{"train_examples": 90422, "rotation_deg": 5, "embedding_dim": 128, "parallel_block": true, "inner_norm": false, "drop_path": 0.1, "conv_stem": true, "pooling": "mean", "am_softmax_scale": 30, "init": "trunc_normal_002", "muon_scale": "spectral", "cautious_weight_decay": true, "batch_size": 384, "lr_schedule": "wsd", "final_lr_fraction": 0.1}
Rows from block 2 of a small image embedding model, named by matrix and row number. Rows with one number belong to one neuron. Each number is 128 + 32 x the weight over its row's rms, rounded and kept within 0 to 255. All counts start at 0.
Before each neuron's rows are labels from the 100 images, of 14848, where the neuron reaches its highest value: "patch colour" is the nearest of a few named colours to the mean colour under the peak; "responds to" is what is common among them. Only what is clearly more common there than usual is listed. The data: short English words printed on busy colour backdrops. In brackets: how many of the 100.
# fc1: MLP up (model.blocks.2.mlp.fc1.weight, 576x192), inputs 96-191
# fc2: MLP down (model.blocks.2.mlp.fc2.weight, 192x576, transposed), outputs 96-191

patch colour: grey (78)
responds to: green ink (100)
fc1.457 [ 74 191 123  87 109 114 130 123 175 114  93 137  92 120  97 129 136 173 134 148 187 127 121 159  75  89  77 143 101 111 184 144 104 123 124  90 109 125  97 135  88 124 142 127 165 158 127 118  53 126 137 153  91 101 121 185 136 148 142 132  97  87 119  92 112 107 171 163 115 155  73 156 155  97  68 117  87 118 105 142 147 165 122 124 114 123 187 162 136 121 150 168 133  90 118 125]
fc2.457 [122 184 116 139 177 128  97 126 142 130 151 147 115 135 150  97 126  96 111 127 128 164  68 126 138 149  77 132 164 131 131 136 124 101 202 143 146  82 120 180 180 142 109 144 121 129 147 140 121 117 130 103  93 131 129 103  79 148  97 161 146 118  75 174 114 156 123 123  88 132 132 135 163 110  52 132 129  97 133  99  99 125 146 138  76 163 130 140 102 120  62 138 139 112 116 127]

patch colour: grey (53)
responds to: grey ink (94)
fc1.154 [186  70 102 146 151 144 148 163  80 145 140 120 129 128  96 104 105 104  94 130 120 178 141 158  56 120  62  84 100 193 132 129 185 153  53  83 165 151  91  41 133 147 140 109 126 127 121 111 135 154 121 140  79 102 113 117 154 119 112 155 163 150 136 132  95 163 170 132 135 172 185 135 141  92 122  89  82 140 125 131 145 121 159  95 110 125  79 142 113 131 136 111 176 118 147 163]
fc2.154 [117  61 130  99  63 131 165 157 192 124 167  88 116 102 113 146 146 130 134 130  85 113 125  47 202 155 167 137 144  63 168 137 114 125 165 131 196 178 131 166 121 175 132  79 118 102 167 140 164 138 149 129 160 140 133  94  89 152 156  83 124 175  99 111 132  91 128 143 146  80 148 144 104 145 153 136 141 160 150 172  92 143 116 147  91  98 158 159  99 134 108 115 136  80  99 109]

patch colour: cyan (27)
responds to: teal ink (54); red ink (45)
fc1.32 [ 90 154 102 141 167  73 114 147 139 103 146 127 102  88 112 126 121 162 149 104 129 155 132 206  93 175 119  84 147  95 108 100 183  63 168  67 126 136 104 137 126 144 114 116  84 127 142 109 127 142 104 117 146 113 136  96  72  94 124  97 107 129 130  90 119 101 236 147  66 115 147 143 102 100 110 103 125 142 119 104  67 140 149 138 122 166 185  89 105 126 131  97  78 158 132 156]
fc2.32 [128  63 118 148 117 117 109  82  78 127 119  98 202 152 122  38 133 116 146 129 157 149 102 164 183  76 166 208 118 208 136 112 152 154 153  69  91 161  78  77 145 164 165 188 130 123 158 115 191 166 121 121  96 123 130 196 139 158 126 156 191 141  86  51 174 168 111 124 103  83 147  86 168 139  94 144 152 142 120 164 120 123 128 185  78 121 117 131 146 119  78 115 131 117 151 157]

patch colour: brown (63)
responds to: pink ink (99)
fc1.437 [119 159  37  80 102 137 122 112 135 151 148 141 155 107 104 150 164 166 135 133  78 142 132 121 211 126  82 125 156 187 153 132 134 126 109 128 118  93 144 179 136 158 100 122  99 190  84 114 177 158 199 162 156 119  89 109 125 131 152 129 182 134 110  82 153 150 173 120 144 169  56 136  95 149 152 158 161 160 155 126  93  69 111 143  75  87 128 102 150  98 164 176 113 145 148 110]
fc2.437 [179 130 160 131  70 128 133 141 106 158 138 144 141 112 217 125 114 149  78 134 162 158 126 127 137 106 152 124 101 102 155 105 127 135 142 132 203 121 121  39  91  59 128  68 149 128 140 149  39 177 114  89  73  84 112 121 137  84 114 187 132 111 111 145 133 153  98 187 132 185 142 106 133 113 117 102 131 111 166 122 185  67 194  79 119 110 145 171 117 159 102 149  76 115 141  79]

patch colour: pink (63)
responds to: brown ink (100); bold (83)
fc1.119 [125 119 157  90  66 169 147 109  97 131  59 164 163 154 151 115  71  52 154 137 114  70 143 167 154 201 107 118 137  94 126 148 135 146 121 126 152 133 160 108 139 152 127 193 144 101 119 129  87 119 139 125 130  93 132 146 113 110 135 102 132 138  86 123  96 188  84 120 172 144 134 116 169 137 107 146 135 168 207 131 160  60 111 167 162 129 121 142 190 108  83 178  94   1  46 141]
fc2.119 [106  96 146  85 112 105 109 148 160 161 118 128 131  88 157 159 102  92 131 145  29 164 134  93 190 122  96 159 193 100 129 158 141 144 113 140 128  55 136 127 110 113 119 100 162 145 138  89 161 157  23 144 148 167  98 102 165 150 112 137 145  99 164 151 150 239 151  54 111 132 132 150 147  99 115 108  79 127 137 132 151 141 116 145 154  98  65 160 144 135 124 150 131 105 180  77]

patch colour: cyan (51)
responds to: teal ink (88)
fc1.542 [118 147 150 107 141 168 124 100  88 152  79 103 152 182 138 116 115 118 162  83  94 124 172 148 105 138  84 146 139 107  83 125 174 173 102 140 128 124 104 129 182  89 161 120 110 132 118  62 169 161 139  93 170  95 184 168 107 173 126 105 127 163  75 130 163 144 167 151 139 175 152 134 107 149 116 127 119 142 119 115 100 175  50 177 156 118 164 190 163 115 170 132 152 130 125 124]
fc2.542 [160 110  87 166 128  73 101 173 145  99 118 163  89  94 100 151 177 135  27 170  99  86 101 181 166 175 194 127  98 135 114 156 127 131 123 123 180 202  98 180 101 110 118  67 161  91 138 132 139 132 186 132 148 181 138 141 115 136  95 116  84 127 129 112 143 126 151 133 110 167 172 187 140 133 108 122 143 143  67 155 134 121 144 134  70 133 170  89 124 110  98  86 115 126 150  85]

patch colour: grey (51)
responds to: brown ink (25); pink ink (25)
fc1.541 [110 140  43 132 134 147 112 152 155 130 125  99 145 108 136 121 114 109 136 153  87 137 112 120 150 124 137 142 108 139 169 145  78 175 105 142 139 104 203 139 111 163 128 164 166 153 116 176 145 124 138 151 155  68 181 132 122 124 171 154 135 159 104 172 148 150 162  75 168  99 138 118  81 117 167 130  72 153 102 143 114 118  93 205  94 143 135 123 105 190 126 111 112  70 177 162]
fc2.541 [105  91 129 166 107 136  73  95 123 154 116  53  87 117 128 146 149 125 170  61 107 105 141 139 124 130 160 101 191 168 125 167 175  98 117 107 148 107 156 128 138 169 155 157  67 135 167 105 129 160 115 156  93  88 108 174  88 105 148 174 157 123 165 100 150 163 142  93 111 101 118  92 168 116  99 139 167  92 146 144 167 184 123 110 156 130 132 123 137 108 143 126 168 133 160 150]

patch colour: brown (55)
responds to: pink ink (100)
fc1.378 [ 93 167  42  97 110  62 121 180  88 134 163 125 151  93 171 151 166 119 137  84 138 171 110 166 166 152 194 109 123 159 196 105 154  39 122 109 102 175 118 108  95 150 133 200 128 164 107 199 139 159 128 163 164  72 119 135 131 136 155 113 157 128 126 135 153 155 141 128 112  97  89 120 101 165 184  99 206 147 147 133 112 140 149  85 107  89 138 138 153 106  75 152 152 128 120 125]
fc2.378 [140 134  91 129 155 129 106  52 141 147 131 104 146  79 111 158  75 146 108  94 123 176 117 184 178 139 169  69  68 156 120  95  53 165  99 163 150 100 122 131 142  99 163  81 166 136 147  99 120 176 123 121 148 143 103 145 105  78  76 180 132  84 150 161 154 159 123 143 124  74 132  77 196 127 134 133 131 130 148 101 151 122 126 133 143 117 167  87 113 143 122 173  85 149 152 122]

patch colour: cyan (25)
responds to: teal ink (100)
fc1.313 [119 126 132 181 108 131 186 154 192 167  57 167 104 114 138 127 165 142 133  86 146  90  81 234 121 148 132  89 115 137 138 102 177 154 156 102 138  81 104 135 201 155  92 164 239 159  99  98 117 125 132 145 175 110 172 142 139 116 144 104  90 142 131 176 142 104 127 118 113 140 154 138 144 113 100 106 110 132 134 136 105 137  36 107 136 120 104 100 128 184 182 114 155 185 141 166]
fc2.313 [131 134 184 165 114 130 120 101 109 118 110 156 123  82 117 201  83 152 140 158 116 101  81 122  84 141 173  87 133 169 118  77 145 138 165 135 100 174 189 101 137 106 134 132 147 159  78 100 163 114 126  78 153 141 105 105 107 147 124 109 171 124  51 123 136 142  91 134  84 103 178 138 151 112 128 109 149 178  95 151  93 183 134 157 110 109 104 105 102 158 148 136 167 112 106 122]

patch colour: grey (61)
responds to: brown ink (46); white ink (33)
fc1.196 [ 72 125 135 152 111 114 142 140 122  51 120 130 117  64 154 112 140  96 170 143 150 204 133 134 124 140 122  84 178  78 121 129 168 168  84 147 141 134  58 127  72 143 163 170 182 114 114 116 144 158 121  75  62  91  84 167  98 185 128 111  60 105 108 158 156 162 144 184 121 122 169 142 107 154 111  82  88 138 160 119 138  60 135 167 170 108 165 110 117  82 107 111  77 109  89 109]
fc2.196 [ 87 101 168  95 158  96 155 161 171 160 144  85 151  88 157  90  37 103 151 169 152 116  84  72 169 144 154 142 201  60 181 120 151 100 115 116 104 109 165 123 165 157 135  93  81 126 150 165 108 167  57  87 109 111 152 124  67 119 106  95 120 165 172 114 106 117  94 160  94 123 144 110 111 130 112 148 199 143 141 110  83 106 144 112 133  87 174 126 121 139 106 137 134  94 131  81]

patch colour: brown (52)
responds to: orange ink (77)
fc1.178 [146  56 150 134 146 114 138 112 122 110 126  69 134 165 103 136 162 123  93 152 157 102 119  99 105  71  65 153 148 181 177 110 157 144 121 128 130 104 113 178 101 199 156  94  73 140  86  75  96 167 130 162 122 148 149  93 101  99 118 128 187 175 151 112 143 171 177 117 160 172 153  73 177  94 125 140 142  98 150  65 151 148  63  91 105 106 114  68 176 146 119 137 126  96  92 116]
fc2.178 [126 110 164 118 119 157 145 184 103 125  65 171 123 125 123 134 150 119 169 171 111 152 139 150 108 163 153  98  64 169 124 140 141 127 156 113 141  92  92  77 137  98 102 134 171 160 145 127 126  48 144 112 105 110 161 167 150 145 154  95 119 138 112 178 119 122 199 129 103 148 143 131 132 138 112  73 116 159  67 138 106 100 134 147 155 167 119 173  65  84 111 132 102 165 124 127]

patch colour: grey (67)
responds to: brown ink (100); bold (76)
fc1.143 [143  63 183 141 156 166 127  88 115 103 137 106 144 100 117 173  92  85 159 145  98 119 139  95 158 140 121 150 143  58 112 193 198  88 111 132 147  85 104 146 123 153  97  92 212 118 113 103 105 113 138 125  48 108 112 205 147 125 172 128 109  92 126 133 142 147 129 145 113 139 130  78 121 127 119 113 100 176 120  62 153  72 125 142 160  93  65  95 156 102 127 151 109  87 115 172]
fc2.143 [ 99  99 181 126 140 116 115 129 147 186 109  89  94  84 199  97 131 126 124 208  71 132 134 186 122 145 134 106 181 129 138 146 157 127 152 106 143 106 160 156 145 122 121 175 152 198 154 153  81 140  43 147 111 202  99 158 144 131 198  95 111 136 126 215 137 139 175 120 134 100 147 102 116 118 111 117  79 181 118 135  97 188 125 143 157 124 128 176 119 156 110 166 116 115 162  71]

patch colour: grey (63)
responds to: green ink (100)
fc1.369 [ 82 114 153 138 123 170 152 120 136 113 107 145 121 140  99 130 109 145 112  62 214 112 116  93 139 146 111  73 168 153 147 159 137 156  87  77  91 118 154 104 113 161 168 169 129 124 152  98 103 153 111 127 121  93 146 149  53 133 109 124 155 120 138 160 130 174 143  67 161 117  74 111 135 124 115 152 176 116 110 124  92 117 147 147 123 104 173 108 167 123 144 113 123  73 132  69]
fc2.369 [ 31 162 113 154 100 171 103 145 170 133 139 181 105 158 103 142 141 135 113 134 137 100 100 106 166 162 121 108 131 169 145 187 185 125 187 107 152 101 101 114 146 199 109 168 129 124 108 163 142  99 114  75 115 111 137 146  75 114 119 106  98 113 110 170 118 130 145 153  99 164 153 170 124  95 168  99 103 191 121 112 143 151  95 154 140 100 133 163 125  96  84 112 146 145 121 117]

patch colour: cyan (53)
responds to: teal ink (100)
fc1.252 [147 129 112 122 114 136 106 138 119 138  77 147 132 132  89 132 162 121 132 171  73 136 172 108 148 136 149 102 131 148 100 158 120 157  89 106 198 147 164  90  89 153 127  81  58 106 168  74 120 118 154 192 144 119 172 136  96 130  83 126 116  92  41  44 104 169 138  93  81 158 158 168  82 161 101 164 100 169 120  84 181 156 129 170 116 103 145 140 156  91 110 113 117 137 120 134]
fc2.252 [143 136 109 134 106 118 127 141  96 166 124 110 127 138 109 102 134  86 123 142 116 134 129 116 107 129 133 156 102  92 124 178  75 107  92 125 181 146  98 129 153 170 115 115 151 147 156 148  91 123 199 118 116  58  94 156  94 109 146 120  78 163 107 168 113  64 137 116 134 118 103 140  88  18 157 117 158 139 163 126  94 152  74 160 124 138 177  74 160  58 123  66 123 131  52 118]